From a checkpoint of a small self-supervised image encoder: norm batchnorm.
Rows from block 9, named by matrix and row number. Each number is 128 + 24 x the weight over its row's rms, rounded and kept within 0 to 255. All counts start at 0. After the name is the row's rms in percent of the matrix's.
# conv: 3x3 conv, stride 2 (model.blocks.9.conv.weight, 256x128x3x3), inputs 32-39, a 3x3 kernel for each
conv.121 097 [108 120 119 143 161 155 125 147 142 146 114 112 121 101 110 129 121 130 120 114 109 102 110 112 127 136 140 137 136 141 109  93 104 105 125 131 123 126 121 125 135 128 118 122 120 135 148 145 135 154 153 116 131 129 112 121 124 120 128 129 109 126 129 120 114 115 124 119 131 133 122 128]
conv.122 105 [128 117 114 104  92  91 126 120 123 116 104 111 106 112 119 109 120 122 129 138 136 139 148 140 127 132 129 134 139 144 141 150 154 126 139 146 125 133 138 114 121 131 120 123 133 171 169 166 171 166 163 159 164 161 121 131 122 125 130 132 139 153 150 125 122 120 114 122 118 116 117 109]
conv.123 104 [ 95 105 107 118 134 135 125 142 139 100 102 103 116 112 125  97 105 118 126 119 135 105 104 118 127 116 138 141 140 132 131 156 140 153 172 155 132 131 136 122 125 128 138 137 137 129 124 121 125 128 126 120 129 125 113 124 121 139 159 157 141 147 150 101 118 121  97 132 129 100 124 116]
conv.124 104 [108 115 118 118 126 128 141 156 159 117 138 152 132 141 164 139 143 157 141 128 131 119 103 103 126 110 112 135 154 154 139 158 155 141 170 173 131 147 144 111 125 125 116 128 127 119  86  72 125  91  85 123  91  84 138 143 143 147 163 161 126 131 137  96 102  95  95  96  93  99 103 106]
conv.125 090 [132 143 138 166 180 172 163 180 171 148 146 143 112 109  97 121 112 115 132 134 129 127 132 125 121 126 127 107 100 105 141 118 106 144 133 115 111 121 124 108 115 118 110 112 111 128 132 129 118 123 127 110 114 111 134 145 147 133 141 137 131 139 147 112 107 103  95  88  83 104 101  95]
conv.126 097 [126 150 143 158 172 165 144 171 156 113 114 128 104  97 118 129 130 147 129 118 120 136 127 125 142 138 137 132 125 138 137 141 147 144 149 136 124 121 114 115 108 101 115 114 109 158 150 149 134 130 131 127 128 123 122 108 111 134 141 141 110 120 123 121 126 125 136 144 145 161 164 166]
conv.127 093 [126 112 122 143 134 142 124 118 129 137 125 121 136 124 119 108 101 100 131 143 142 123 133 136 102 118 118 125 117 109 110 113 103  83  99  90 104  98  98 107  99 102 132 127 126 147 146 143 152 150 146 145 137 137  83  75  76 105 104 107 118 117 115 138 134 130 141 134 127 138 139 129]
conv.128 100 [ 98  96 101 121 130 122 113 143 141 115 116 108 126 119 116 103 120 146 141 140 142 130 121 122 111 105 108 136 113  95 115 144 127 112 137 128 133 122 105 157 145 127 155 153 135 131 143 136 132 143 136 119 119 114 107  98  84 120 167 162 163 161 142  93  91  80 107 112 108 100 102 102]
conv.129 102 [127 139 136 121 128 120  95  99  99 118 110 123 127 118 122 132 120 127 125 126 131 125 133 139 103 110 111 113 115 105 109 130 125  87 119 113 130 153 146  86  85  90  95  75  78 109 110 117 127 138 141 116 132 133 155 137 114 114 116 107 115  90  84 117 131 131 114 145 145  93 130 118]
conv.130 096 [110 117 113  98 102 102  97  97  91 116 111 121 150 145 153 132 142 153 118 112 110 123 119 123 121 124 128 142 116 124 107 104 121 109  76  97 130 132 133 134 141 142 138 147 143 130 130 118 115 118 113 116 114 116 111 101 108  99 115 124 100  97  99 151 167 155 164 191 184 133 159 155]
conv.131 104 [ 90 115 128  89 114 129 116 128 139 116 130 142 118 127 142 131 131 136 138 130 132 129 123 123 138 133 139  84  78  58  79  77  65  98 104 100 123 119 121 130 128 133 134 129 133 145 132 134 149 145 153 149 153 165 116 127 128 124 120 130  96 115 119  73  93  94  75 106 102  82 127 121]
conv.132 099 [134 118 112 133 133 132 124 136 133 121 110  93 111 112  89 126 136 116 139 138 146 143 136 145 151 146 155 128 121 120  96  94 102  80  85  96 120 102  90 134 141 123 140 141 126 135 138 143 114 113 116  99  90  89 129 122 104 103 111 107 134 131 116 164 148 131 141 130 121 143 127 126]
conv.133 104 [114  93  96 105 103 105 124 124 128 120 124 123 136 142 144 121 136 146 127 122 143 121 116 127 110 110 113 139  96  88 150 150 148 150 143 143 133 133 132 123 125 123 109 101 104 139 120 128 118 115 119 114 114 118 101 102 110 104 114 128 123 108 112 110 107 109 104 109 124 104 107 115]
conv.134 093 [132 138 136 130 130 127 137 133 131 126 126 126 108 114 114  98 109 117 134 131 135 142 137 144 136 142 145 109 117 100 132 141 109  86 113  89 153 167 156 177 182 178 176 180 186 123 118 120 125 123 123 148 147 147 123 132 123 125 129 126 134 146 141 114 112 115 132 131 131 155 150 145]
conv.135 104 [ 79  83  82  95 104  99 106 112 102 119 122 126 134 132 136 120 127 133 117 117 109 112 117 110 121 126 120 138 134 118 141 129 118 135 134 134 132 123 131 108 111 129 107 115 131 166 179 171 168 172 166 167 171 173  84  69  97  91  82 103  69  67  98 126 113 114 132 121 119 121 105 108]
conv.136 102 [131 129 123 120 125 125  99 101 105 163 167 164 147 147 158 100 120 135 121 131 124 118 130 120 129 143 140  98  99  67  96 115 110  98 116 111 134 139 132 138 130 122 121  98  89 124 122 110 141 149 131 130 136 120  92  87  86  82  95 101 133 111 101 157 152 132 156 158 138 146 149 125]
conv.137 095 [116 120 117 105 115 114 101 106 102 107 111 107 140 141 136 126 128 120 117 117 126 141 141 144 142 148 148 128 104  85  96  79  84 122 111 126 147 155 150 137 135 129 140 128 131 103  97  92 105 111 108 107 109 102 132 128 125 136 133 138 107  74  75 159 167 157 168 180 165 145 149 134]
conv.138 107 [108 106 107 108 105 106 118 116 114 119 111 118  98  98  99 118 109 112 134 131 126 135 128 126 123 122 117 125 126 116 130 137 122 136 139 129 117 113 112  87  82  74  79  69  70 123 133 128 155 163 160 166 175 164 145 144 141 139 142 139 142 138 133 116 117 111 123 131 126 122 132 123]
conv.139 093 [153 155 156 144 157 149 122 134 133 100  89  97 132 137 137 140 151 149 142 143 144 131 140 140 124 129 134 100 114 104  95 135 122  94 144 144 109 114 115 123 141 147 120 144 151 120 127 126 122 131 134 128 139 137 142 167 159 119 133 129 135 173 171 113 124 116  98 121 113 103 117 116]
conv.140 096 [114 117 130 116 121 124 126 134 132 158 156 156 147 142 145 150 145 151 102  98  92 111 106 100 137 128 126 103 111 105  96 104  97 113 123 110 126 118 111  84  66  65  86  63  69 123 121 114 126 122 118 128 123 125 121 119 118 112 110 115  94  79  85 128 114 108 121 105  98 120 113 106]
conv.141 101 [125 120 120 117 103 103  96  80  88 111 109 119 100  99 101 135 130 136 125 121 123 135 135 137 110  99 103 132 157 171 149 171 179 149 167 179 149 141 149 136 143 152 139 150 163 125 127 123 115 120 116 111 113 112 137 143 142 133 136 141 126 146 149 127 128 138 116 112 121 104  98 113]
conv.142 104 [111  82  79 102  74  68 119  97  88 142 149 151 141 150 147 145 151 144 125 124 127 119 122 129 111 114 125 150 112 127 131  88  99 133  84  93 118 126 132 111 121 125 122 132 137 154 143 161 133 119 131 118  94 104 136 140 135 147 149 147 108 116 113 122 117 124 102  88  95 108  96 103]
conv.143 095 [135 135 123 149 159 147 120 137 128 117 113 126 122 115 125  95 105 109 141 131 142 130 134 138 123 135 134 116  90 109 116  97 105 133 125 115 121 127 125 116 128 121 109 113 110 110 124 132 124 136 146 125 134 131 134 149 150 112 131 138 113 127 124 138 126 127 143 136 135 126 106 108]
conv.144 090 [136 137 136 119 122 114 108  98  83 132 133 130 123 126 121 125 122 120 138 139 143 144 146 147 152 154 157 146 152 147 137 132 130 142 133 130 111 109 103 109 106  98 127 112 108 132 140 141 132 141 135 132 141 142 132 123 113 139 127 121 122 102  95 134 113 122 125 113 118 134 127 132]
conv.145 097 [117 110 106 143 136 127 138 139 134 121 127 121 116 126 135  97 123 138 122 138 137 119 124 125 118 121 124 135 130 141  99 104 120  42  38  52 105 105 104 115 119 122 131 133 138 142 125 121 145 130 124 139 130 126  78  84 103 133 143 150 107 110 128 152 130 138 132 105 121 104  82 101]
conv.146 083 [110 102 103  82  66  69  90  79  80 126 134 129 124 139 139 116 131 122 195 197 198 201 202 202 192 190 193  94  83  97 101  89  86 126 122 119 132 127 129 134 127 126 138 138 141 121 121 124 115 116 122 122 127 135 109 106 105 115 105  92 146 149 142 142 158 153 145 169 164 149 168 161]
conv.147 104 [124 131 140 131 139 146 136 138 140  95 109 109 120 131 130 122 139 141 129 125 122 133 130 133 121 121 123 140 149 151 145 154 157 147 154 162 105 109 114 128 115 126 131 117 127 157 165 161 174 176 169 180 179 173 132 132 143 138 138 150 149 139 145 128 128 132 128 130 139 126 125 132]
conv.148 109 [118 118 119 106 102 106 117 105 108 149 140 145 149 144 135 150 133 122 119 114  96 111 111  93 116 114  98 169 160 161 155 145 149 133 132 154 132 132 122 100  95  76 106 103  92 134 117 109 127 108  97 129 106  93 159 165 150 137 111  97 149 153 144 138 150 132 116 117  91 113 112  81]
conv.149 094 [147 139 139 121 115 125  98  98 105 129 130 129 124 124 125 119 123 132 134 143 140 143 147 147 130 138 134 139 154 155 149 168 160 161 180 167 134 104 102 121 108 103 132 112 104 148 147 141 151 152 146 150 144 138  78  65  67  90  85  83 100  78  72 179 175 168 168 165 160 160 156 150]
conv.150 101 [113  95 101  96  79  91 112  89  96 167 146 158 162 156 162 163 155 150 134 132 133 116 128 127 120 127 116 109  91 117  67  48  95  86  87 118 120 117 126 106 111 123 128 124 130 109 101 106 104 106 123 113 122 136 111 126 141 153 138 136 145 137 136 120 110 121 113 106 115 114 108 127]
conv.151 100 [136 136 136 131 132 132 126 131 132 135 130 131 128 121 128 128 120 126  46  53  27  38  53  18   1  18   0 138 126 133 133 123 135 140 128 136 125 124 119 132 124 120 125 114 107 130 127 126 134 131 128 148 143 141 122 117 110 122 122 117 130 124 120 116  84  94 134 110 117 133 114 123]
conv.152 097 [117 102 101 143 128 119 136 129 123 103 106 101 116 121 112 114 122 112 130 141 148 110 124 132 117 124 137 112 123 109 113 117 104  91  93  73 111 107  94 120 113 108 139 130 132 135 150 150 140 152 149 136 153 150 111 107 102 109  99 105  74  61  72  99  96  95 107 106 102 106 105 101]
conv.153 089 [ 86 121 120 130 161 161 148 184 186 115 139 162 110 121 157 126 139 174 151 153 156 119 111 112 122 121 122 110 127 159  94 133 147 118 148 149 126 136 134 134 138 136 126 141 139 117  96 106 132 112 120 134 109 113  97 115 111 144 186 178 128 143 144  93 104 103 128 143 146 132 160 164]
conv.154 101 [109 118 118 122 131 129 143 155 154 135 128 133 129 124 126 129 137 141 135 126 130 125 114 119 137 125 132 160 176 170 157 182 164 154 166 142 128 111 123 123 115 123  93  96 103 123 126 123 132 130 128 144 144 144  75  60  79  74  82  94 119 108 112 131 120 113 132 122 109 146 126 113]
conv.155 096 [125 105 102 131 124 119 115 122 123  97  98 114  99  97 114 117 116 136 135 141 146 124 129 140 118 119 134 117 139 127 141 170 157 149 175 161 168 132 127 161 123 114 156 109 109 133 130 119 136 141 128 134 140 131 143 121 116 125 117 119 139 110 108 183 176 141 184 187 153 167 162 144]
conv.156 100 [137 137 142 125 128 130 124 128 126 133 128 130 133 131 127 115 117 112 130 124 129 113 118 119  91  99 104  95 115 117  93 127 130  80 122 124  96 112 108  95 119 116  92  97  92 129 134 134 137 144 147 149 156 160  97 129 130 114 121 120 125 146 146 120 117 121 111 111 107 108 101 102]
conv.157 108 [127 119 116 117 101  97 124 105  95 133 144 161 131 132 147 138 116 124 125 147 129 146 152 124 138 137 107 143 185 197 129 155 167 151 163 173 134 118 126 113  98 105 115 108 115 141 138 149 124 125 141 127 122 141 155 120 126 125 101 104 128 119 124  82 117 121  96 130 135  92 138 147]
conv.158 098 [120 117 127 119 123 125 111 123 125 206 207 201 213 224 221 217 227 218 137 131 134 132 133 137 122 123 122 118 110 119 112 110 118  99 106 123 101 111 128 122 129 140 115 124 128  87  83  87  79  75  77  71  67  72 113 135 145 139 136 134 140 150 154 128 121 133 117 112 125 118 109 123]
conv.159 104 [122 123 110 143 126 106 145 125 113 133 133 127 121 126 116 120 133 120 143 138 123 137 138 122 122 121 106  93 108 146  52  77 126  43  94 133 133 134 140 101 106 120 118 124 135 120 130 153 110 119 152 109 128 164 136 132 128 126 125 123 147 155 150  86 130 163  85 131 177  72 113 162]
conv.160 097 [128 135 126 138 149 134 125 132 119 120 115 124 109 102 112 116 112 124 132 143 140 134 145 140 128 135 135 103  87 100  80  75  80  99 103 106 138 139 133 131 131 125 137 135 140 147 155 148 138 146 151 136 136 140 131 128 135 137 148 157 140 147 155 137 150 148 134 153 151 131 144 141]
conv.161 104 [115  96 104 103  77  91 119  98 105  70  92  81  82  98  78  87  98  83 117 122 125 119 126 124 112 120 125 127 122 127 124 114 128 114  98 116 117 130 133 114 132 128 109 119 122 174 169 166 166 165 162 173 172 170 129 141 135 122 133 132 114 126 123 121 122 119 125 125 130 122 126 125]
conv.162 098 [121 114 113 123 127 127 148 153 153 133 137 128 128 136 130 141 153 156  73  83  69  81  86  80 117 117 112 137 112  92 125 129 119 124 127 114 122 135 128 127 134 130 134 150 145 121 107 102  99  95  89 108  99  88 130 141 135 109 133 130 114 128 132  97  87  63  89  72  51 102  82  58]
conv.163 097 [139 118 112  99  79  77  98  75  73 127 135 124 118 142 125 149 161 151 134 126 121  93  87  85  93  85  87 108  81  82 100  90  87 115 100 113 128 128 134 124 127 135 117 127 138 135 132 137 102 102 102  99 101 109 102  95 105 101  88  98 110 120 136 133 130 125 124 120 110 126 110  99]
conv.164 094 [133 126 126 110  95  95 134 121 124  94 103 117  83  97 107  99 115 126 127 121 114 149 151 144 114 116 117 121 123 108 140 152 124 114 121 115 155 155 151 177 181 185 153 168 179 144 132 125 138 121 111 138 132 128 128 138 137 124 127 136 137 156 157 116 112 111 104  93  86 116  96  76]
conv.165 089 [134 129 132 117 117 115 134 133 134 156 152 163 147 149 157 147 144 150 120 125 130 110 105 110 129 126 134 152 136 145 157 142 144 159 141 138 123 122 119 103 101  99 109 112 112 138 141 137 137 142 140 141 141 141 102 114 113 128 145 144 133 145 147 166 164 165 157 156 164 160 161 161]
conv.166 089 [112 124 118 156 159 152 169 187 176 117 114 142 115 106 137 149 156 177 143 141 135 121 118 122 126 135 144 130 169 160 115 128 119 123 139 126 122 133 127 131 152 146 114 145 140 123 128 127 119 117 122 107 110 114 128 139 138 152 187 173 105 139 135 115 123 115 115 125 121 113 114 109]
conv.167 100 [151 141 132 123 110  98 126 115 101 149 157 166 118 126 152 117 117 143 139 138 144 131 125 129 118 120 126 112 113 113 132 164 159 118 136 134 125 117 121 109 105 104 127 127 121 133 127 123  98 101 102  91  90  98 113  95 104 150 148 150 134 120 135 126 133 126 112 125 119 112 120 113]
conv.168 100 [105 101  94 111 103 101  95  88  87 117 122 119 120 132 126 108 128 132 135 136 142 132 134 140 124 126 136 122 129 130 117 117 125  84  65  93  94 116 111 106 125 125 108 120 132 140 123 128 134 110 111 140 123 125 122 124  99 102 108 106 132 133 130 123 113  97 116  90  77 101  64  69]
conv.169 103 [132 134 125 120 123 113 118 101  92 130 102 113 124 114 130 120 118 123 146 142 145 137 153 147 145 146 144 119 142 147 169 220 214 132 196 195  74  79  92  86 105 122 108 123 132 132 123 143 131 122 141 139 140 151 129 137 138 117  90  81 102 143 141 104  81 103 108 113 111 119 126 113]
conv.170 094 [149 157 147 156 170 167 136 144 138 126 123 127 126 130 131 121 116 113 146 154 152 152 157 154 143 154 149 122 113 100 119 119 108 109 110 100 123 131 127 109 107 103 119 108 108 127 125 112 125 133 123 122 123 119 142 135 142 102  97 108 102  83  87 133 128 136 118 122 120 110 111 113]
conv.171 097 [126 114 112 105  88  84  94  73  66  94  98  93 146 153 150 133 143 146 109 107 105 113 106 109 118 113 112 121 104 118 109  99 104  94  84  91 139 138 139 139 141 147 130 136 135 141 149 148 127 135 132 126 125 122  88  86  91  91 102 100 109 121 116 141 143 137 132 138 133 136 137 131]
conv.172 103 [134 141 149 120 120 130 117 110 122 122 127 123 116 125 120 117 138 140 137 137 132 133 131 123 115 109 104 128 112 126 148 141 156 143 129 148 104 105 115 110 115 124 137 149 154 132 127 136 131 126 134 143 133 145  93 100 103  96 100 108 104  98 108 110 113 125 105 111 115 113 119 126]
conv.173 093 [104 128 119 123 148 137 148 165 163 140 126 128 124 105 115 104  99 104 125 122 117 121 121 107 118 119 114 156 146 134 157 174 147 145 156 132 136 133 124 113  91  96 132 111 113 115 115 121 108 118 117 128 136 135  86  92  84 114 132 125 122 114 117  94 115 111 134 175 162 118 157 140]
conv.174 101 [126 129 127 143 149 142 137 146 138 116 108 117 111 109 118 140 134 137  70  68  40  50  50  25  20  24   0 134 119 140 126 116 134 127 127 148 146 141 138 146 146 145 139 129 129 137 128 128 141 132 130 150 138 141 139 148 137 135 137 128 144 138 131 131 108 118 141 116 133 139 120 138]
conv.175 101 [ 98  96  94  97  78  72  98  96  92 100 110 114  99 117 116 108 125 132 127 111 120 130 124 135 121 117 120 127 136 145 120 138 148 130 147 156 138 138 135 127 135 138 132 139 144 115 114 114 114 123 119 109 123 122 114 107 113 120 124 125 131 146 143 131 131 126 124 121 114 123 123 111]
conv.176 097 [ 84  93  91  78  69  66  92  87  85 106  88  91 110 116 121 157 168 179 119 113 117 128 133 134  99  95 102 103  99  80  66  89  81  92 126 134  97  90  84 137 158 162 134 164 166 131 133 125 121 118 118 118 116 114  93 106 101 117 133 131 132 160 163 137 139 144 124 126 133 104 112 104]
conv.177 099 [115 106 109 112 106 106 131 128 127 125 128 146 124 128 148 144 142 159 113 111 130 112 102 121 123 111 127 108 182 176 104 147 144 128 169 173 125 131 132 133 151 149 149 166 160  73  70  79 100  87  99  89  75  93 151 167 159 158 170 163 139 154 151 124 122 113 100  91  85 103 100  95]
conv.178 104 [134 125 131 112  91  99 119 110 113 145 131 143 147 147 155 143 158 166 110 123 123  92  97 101  99 100  99 109 132 120 110 156 129 103 131 118 115 103 107 114  95 105 127 114 116 104 106 104 110 121 118 112 113 110 113  83  99 120 112 120 155 131 136 120 135 124 107 128 114 109 128 118]
conv.179 090 [162 166 158 145 143 144 111 106 104 119 133 133 115 130 127  95 108 106 137 149 148 145 153 147 135 147 146 151 163 154 159 177 165 135 143 125 141 139 134 125 122 117 110 102 109 118 127 123 126 135 135 123 128 128  95 101  99 113 101 102 110  91  94 147 128 136 133 116 119 114  89  94]
conv.180 097 [158 147 147 148 140 145 116 113 120 135 129 132 123 123 129 117 126 134 117 127 130 142 147 153 135 142 146 147 166 150 164 193 187 177 205 192 112 110 114  99  91  90 100  81  72 127 132 129 131 134 133 146 145 145 102  89  89  92 104  97 108  95  82 140 131 137 131 126 132 136 134 138]
conv.181 104 [134 125 116 101 102  97  77  90  83 135 139 143 125 145 142 137 158 147 130 115 121 120 118 122 103 100 107 129 118 159 100  86 134 138 135 153 108 126 132 100 123 122  97 115 117 123 114 121  74  66  71  94  93 101 101 132 139  80 101 109  82 115 123 133 125 134 115 120 132  77  84 101]
conv.182 101 [138 140 143 115 117 117  89  89  88 103 103 106 104 102 101 122 114 118 120 127 119 121 128 117 118 122 115 161 180 165 163 189 185 150 169 168 120 121 123 101 100 110  99 101 112 147 147 151 133 135 140 136 137 142 116 110 119 111 113 116 116 114 116 121 120 110 136 145 130 132 136 133]
conv.183 099 [131 125 135  95  91  93  97 100  89 129 137 137 156 162 168 153 160 160 113 115 128 112 119 126 108 113 117  97  76  88  99  96 104 104 108 127 150 151 145 168 172 168 155 167 161 118 119 112  87  85  84  90  86  88 127 116 120 115 121 119 128 140 138 127 135 129 120 132 125 130 132 132]
conv.184 102 [ 94  96  95 107 113 119 111 108 114 139 147 143 143 151 149 154 166 162 126 124 125 131 134 134 120 122 123 147 143 139 153 154 154 147 145 147 128 125 127 140 131 135 144 133 136 120 125 113 121 126 119 122 128 124 124 117 122 146 133 144 159 149 142 119 113 122 116 117 124 112 111 122]
conv.185 104 [105  99  99  89  75  83  94  82  86 105  97 118 125 113 130 120 110 122 115 121  97 118 128 120 120 128 123 101 129 145 113 143 151 128 152 163 109 115 115  92 104 107  93 104 109 138 126 126 128 121 124 119 114 119 137 147 143 132 131 133 124 146 144 141 137 118 109  96  76 114  87  75]
conv.186 104 [108 110 101 129 124 112 130 132 125 152 152 138 155 155 136 134 132 133 132 129 126 124 115 114 115 116 115 135 146 152  91 103 111  80  76  92 104 114 104 131 120 107 139 121 113 140 125 116 125 110 104 121 111 100 114 122 103 123 142 134 146 146 137  96 109  94  98 111  94 115 110 104]
conv.187 100 [111 106 113 111 104 119 114 108 128  87 107 107  83 112 118  93 126 131 156 131 133 160 141 136 156 130 134 123  75  43 157  88  51 131  46  14 108 129 131 118 131 143 122 126 135 133 103 114 149 122 131 154 134 143 109 141 127  89 100  96  85 113 119 119  74  81 143  92 111 143  97 119]
conv.188 094 [131 141 141 126 131 135 161 169 167 138 139 157 122 117 134 114 122 138 142 124 133 141 124 137 135 129 133 144 141 161 112 121 132 108  88  96 131 140 141 130 138 140 125 131 130 131 125 111 108  99 101 106 107 110 102  95 103 117 136 148 137 115 123 131 140 133 129 149 145 142 162 154]
conv.189 110 [129 131 138  90  90  99  86  76  88 134 135 134 139 140 135 130 132 122 111 116 110 120 128 123 118 126 119 139 157 161 157 177 178 140 151 147 126 121 121 129 125 123 135 134 131 140 135 134 139 138 137 141 133 135 149 138 131 124 113 108 123 128 124 144 146 139 131 135 132 113 120 116]
conv.190 100 [134 134 137 136 138 137 104 104 102 153 143 127 136 130 125 126 130 128 126 110 113 128 120 123 137 132 128 131 116 123 129 136 129 149 151 142 158 152 144 165 162 151 105  98  93 108 111 117 105 106 109 119 125 125 133 125 130 117 109 112 109 100  97 120 113 122 126 126 127 154 150 152]
conv.191 097 [122 100  99  89  72  72 115  97 101 129 131 135 132 147 140 143 156 149 124 114 117 125 114 111 126 120 119 123 100 105  97  94  97 139 127 140 135 142 151 134 142 151 127 129 134 100  88  94  86  70  69 106 109 111 118 112 118 133 129 131 125 127 128 144 140 134 120 112 111 131 125 119]
conv.192 097 [ 95 111 117 140 144 148 150 150 149 142 139 140 172 164 173 173 170 175 118 119 114 110 100  91 117 110 100 111 145 142 121 138 143 131 149 156 114 117 120 118 124 121 134 135 138  91  98  96  92  99  92  74  81  78 149 156 152 168 169 161 138 142 144  92 100  86  98 106  95 114 114 103]
conv.193 101 [130 140 132 150 157 157 157 160 166  91 100 122 105 124 146 140 153 180 126 120 115 107  96  90 116 103  96  89 101 115 108 110 126 115 127 142 132 136 133 123 114 109 144 126 112 115 124 123 108 120 128 116 132 141 112 138 147 115 116 122 118 110 110  94 121 141  86 126 143  87 125 154]
conv.194 097 [ 82  98  96 126 136 129 138 130 131 107  88 112  97 101 131 143 151 149 140 120 125 125 117 115 104  92  93 112  82  86 110  99 102 116 147 159 131 137 139 101 111 120 105 115 120 137 137 137 125 129 139 104 124 137 102 106 117 114 107 104 121 137 142 161 159 143 128 139 128 125 131 121]
conv.195 098 [151 140 135 109 107  96  80  75  69 123 132 116 108 112  95 106 112  95 152 154 147 147 152 147 154 158 156 171 181 184 176 188 198 152 170 192 107 114 107 101 112 107  93 110 108 136 132 141 128 125 135 129 125 134 126 114 109  86  88  81  70  76  67 109 104 102 114 116 120 105 105 110]
conv.196 103 [107 105 103 110 116 111 120 135 117 152 152 171 133 137 169 131 150 183 110 141 140 108 134 136 113 133 133 150 155 149 141 168 163 138 170 170 127 124 127 129 107 110 134 101  98 118 125 107 127 142 118 128 149 129  70  56  62  97 102  95 103  72  71 119 135 135 129 162 163 125 162 159]
conv.197 102 [117 127 137 116 131 129 109 126 137  97 105 103 105 115 124  88 121 149 124 117 126 135 118 122 147 126 129 146  77 105  99  85 105  83  64  82 101 121 132 123 121 129 144 126 131 150 122 114 126 108 103 132 125 123  89  86  99 116 152 155 143 123 127 127  68  57 144 103 111 142 115 127]
conv.198 107 [102 101 100 112 115 117 120 123 121 116 107 106 121 109 107 126 114 112  51  64  53  52  58  48  18  28  17 137 124 124 134 129 132 123 107 110 141 132 127 131 124 116 137 127 125 136 135 127 138 136 133 138 137 134 150 142 144 159 151 152 139 131 127 137 119 128 140 129 137 141 123 135]
conv.199 093 [135 140 135 147 160 152 143 152 147 111 107 112 105 106 109  93  96  97 154 158 159 156 155 160 148 149 155 155 149 128 137 141 122 121 120 113 141 141 139 125 121 116 104  97  97 134 138 140 131 136 136 123 131 129 139 133 131 118 119 116 113 103 101 142 137 138 119 119 116 107 105 107]
conv.200 094 [116 114 115 113 112 113 116 119 125 125 125 132 125 120 124 129 127 143 127 132 132 129 130 132 120 124 121 110 130 127 129 147 146 130 143 137 142 111  95 143 118 109 143 114 101 121 125 113 125 131 123 144 151 142 125 107 108 111 108 112 106  81  87 131 126 111 132 137 115 113 119 107]
conv.201 095 [105  95 106 131 123 134 152 147 143  96  93  98 101  96  95 116 115 112 126 123 136 114 110 119 111 109 111 138 137 136 148 158 138 152 157 144 115 103 108 132 101 109 144 125 120 166 156 140 162 163 148 153 153 140 120 103 109 145 134 136 157 141 135 144 147 149 152 156 152 157 156 144]
conv.202 091 [ 95 118 113 122 136 135 121 145 146 108 120 125 110 119 129  93 110 128 117 124 110  91  87  84  86  94  93 143 147 166 145 160 169 150 144 149 107 116 111 121 128 122 149 147 144 126 124 130 139 135 141 141 136 135  55  69  78 100 125 130 105 105 111 106 123 126 116 136 142 118 129 129]
conv.203 104 [153 159 156 126 136 134 107 116 114 145 137 134 131 124 121 127 126 132 106 119 115 111 129 125 129 142 139 129 124 126 150 174 174 154 180 179 111 115 110  89  88  91  88  86  90 136 130 140 141 142 142 142 146 145 113 122 125 101 112 113 104 113 110 147 137 143 158 163 164 169 183 174]
conv.204 099 [161 119 103 132  94  76 112 112 104 133 122 128 121 115 128 120 123 155 117 123 122 127 115 119 115 104 106 106  96  92  98 135 125 138 153 140 114 111 108 105 109 115 117 124 132 137 146 144 133 138 132 122 107  98 142  92  92 132 159 169 134 131 143 102 119 108 121 142 139 119 140 123]
conv.205 098 [142 137 135 138 148 138 128 138 125 120 115 108 134 125 133 115 120 123  84  62  74 103 101 106 130 122 126 150 137 128 169 167 165 167 178 171 148 153 140 135 148 143 111 111 113 122 129 128 128 135 123 126 145 143 116 132 123 124 141 137 114 119 121 126 124 130 136 140 144 134 142 146]
conv.206 097 [115 121 119  98 113 105 101 125 116 133 144 147 124 130 139 126 146 168 112 132 130 116 131 129 120 134 133 124 126 131 130 155 167 133 166 164 157 155 150 117 113 118 107 114 121 118 122 120 128 136 137 149 154 145  93 104 121 111 140 154 128 133 139 143 157 154 136 162 160 122 147 138]
conv.207 100 [130 126 123  98 109 107  94 113 111 129 125 126 131 129 131 132 137 138 127 125 130 126 126 130 129 128 134 141 152 153 173 196 198 176 194 195 128 110 102 128 120  96 109  97  82 123 121 123 126 124 127 139 133 144 114  99 105 121 113 109 114  98  93 142 116 121 134 116 121 128 107 115]
conv.208 109 [116 149 149 112 136 133 103 119 112 123 122 121 130 127 122 112 105  98 118 121 111 125 130 129 133 138 140 133 135 131 171 159 151 154 153 153 127 154 149 111 128 123 120 126 120 110  86  85 123 107 109 137 121 126 146 174 160 138 144 128 125 137 118 157 160 146 139 132 112 150 148 123]
conv.209 097 [108 111 121  93  94 111 113 103 108 133 127 125 141 140 137 153 152 148 118 123 109 114 126 108 113 115 103  92 114 126  81 103 121  87 114 125 123 112 110 104  78  77 113  94  93 161 155 136 164 162 148 157 164 153  91  98  93  87  93  94  92  96  97 121 119 115 116 126 117 118 131 119]
conv.210 102 [ 92  95  93 122 135 135 145 163 159 138 140 137 138 140 156 125 148 167 150 159 155 122 128 126 116 114 110 147 146 141 145 167 163 128 154 157 120 124 122 118 120 121 121 118 122 131 114 109 141 132 129 144 140 142  99 113 117 140 168 171 112 111 118  88 100  91 136 146 143 145 159 160]
conv.211 105 [105 106 114 110 131 136 113 139 142 102 104 107 108 102 118  95  80  95 139 119 129 128 112 116 140 121 132 144 146 125 153 182 151 165 188 158 126 118 119 121  91  96 138 120 123 135 135 132 134 137 129 133 141 129 114 105  93 110 134 131 133 124 123  84 111  99  97 142 130 109 142 121]
conv.212 104 [114 112 115 125 111 109 114  95  96 108  87  98 128 130 137 109 113 125 132 130 126 120 111 105  95  83  78 115  98 118 101  80 111 119 109 138 141 121 114 115 117 113 128 133 128 125 126 119 108 106  94 103 100  94 116 108 102 122 117 112 165 172 167 145 145 153 137 152 155 131 141 135]
conv.213 098 [102  97 107  74  62  73  70  63  69 123 118 122 119 116 122 120 117 125  89 101 104 105 115 115 100 109 105 125 136 146 113 139 141 134 158 159 140 136 133 122 112 117 119 115 105 130 129 120 129 132 128 142 142 137 103  75  69 105 109 111 123 113 108 161 166 158 152 160 149 141 151 139]
conv.214 100 [133 113 115 117 109 111 106 115 126 122 117 112 131 132 132 146 147 149 139 140 141 133 134 132 121 121 119 120 115 113 128 153 147 183 202 186 139 134 136 144 131 136 136 118 119  98  91  85 102  99  96 113 111 106 130 112 110 140 123 123 149 120 112 137 127 117 140 151 140 156 167 143]
conv.215 103 [119 115 110 117 122 115 117 119 109 143 109 103 101  90  87 116 115 107 110 126 128 124 148 155 136 152 157  93 103 104  91  90  92  89 112 114 116 125 125 119 135 133 110 123 127 126 143 130 121 127 115 126 132 119 103 121 119  95 106 109  99 128 136 106  96  74 130 115 101 138 118 110]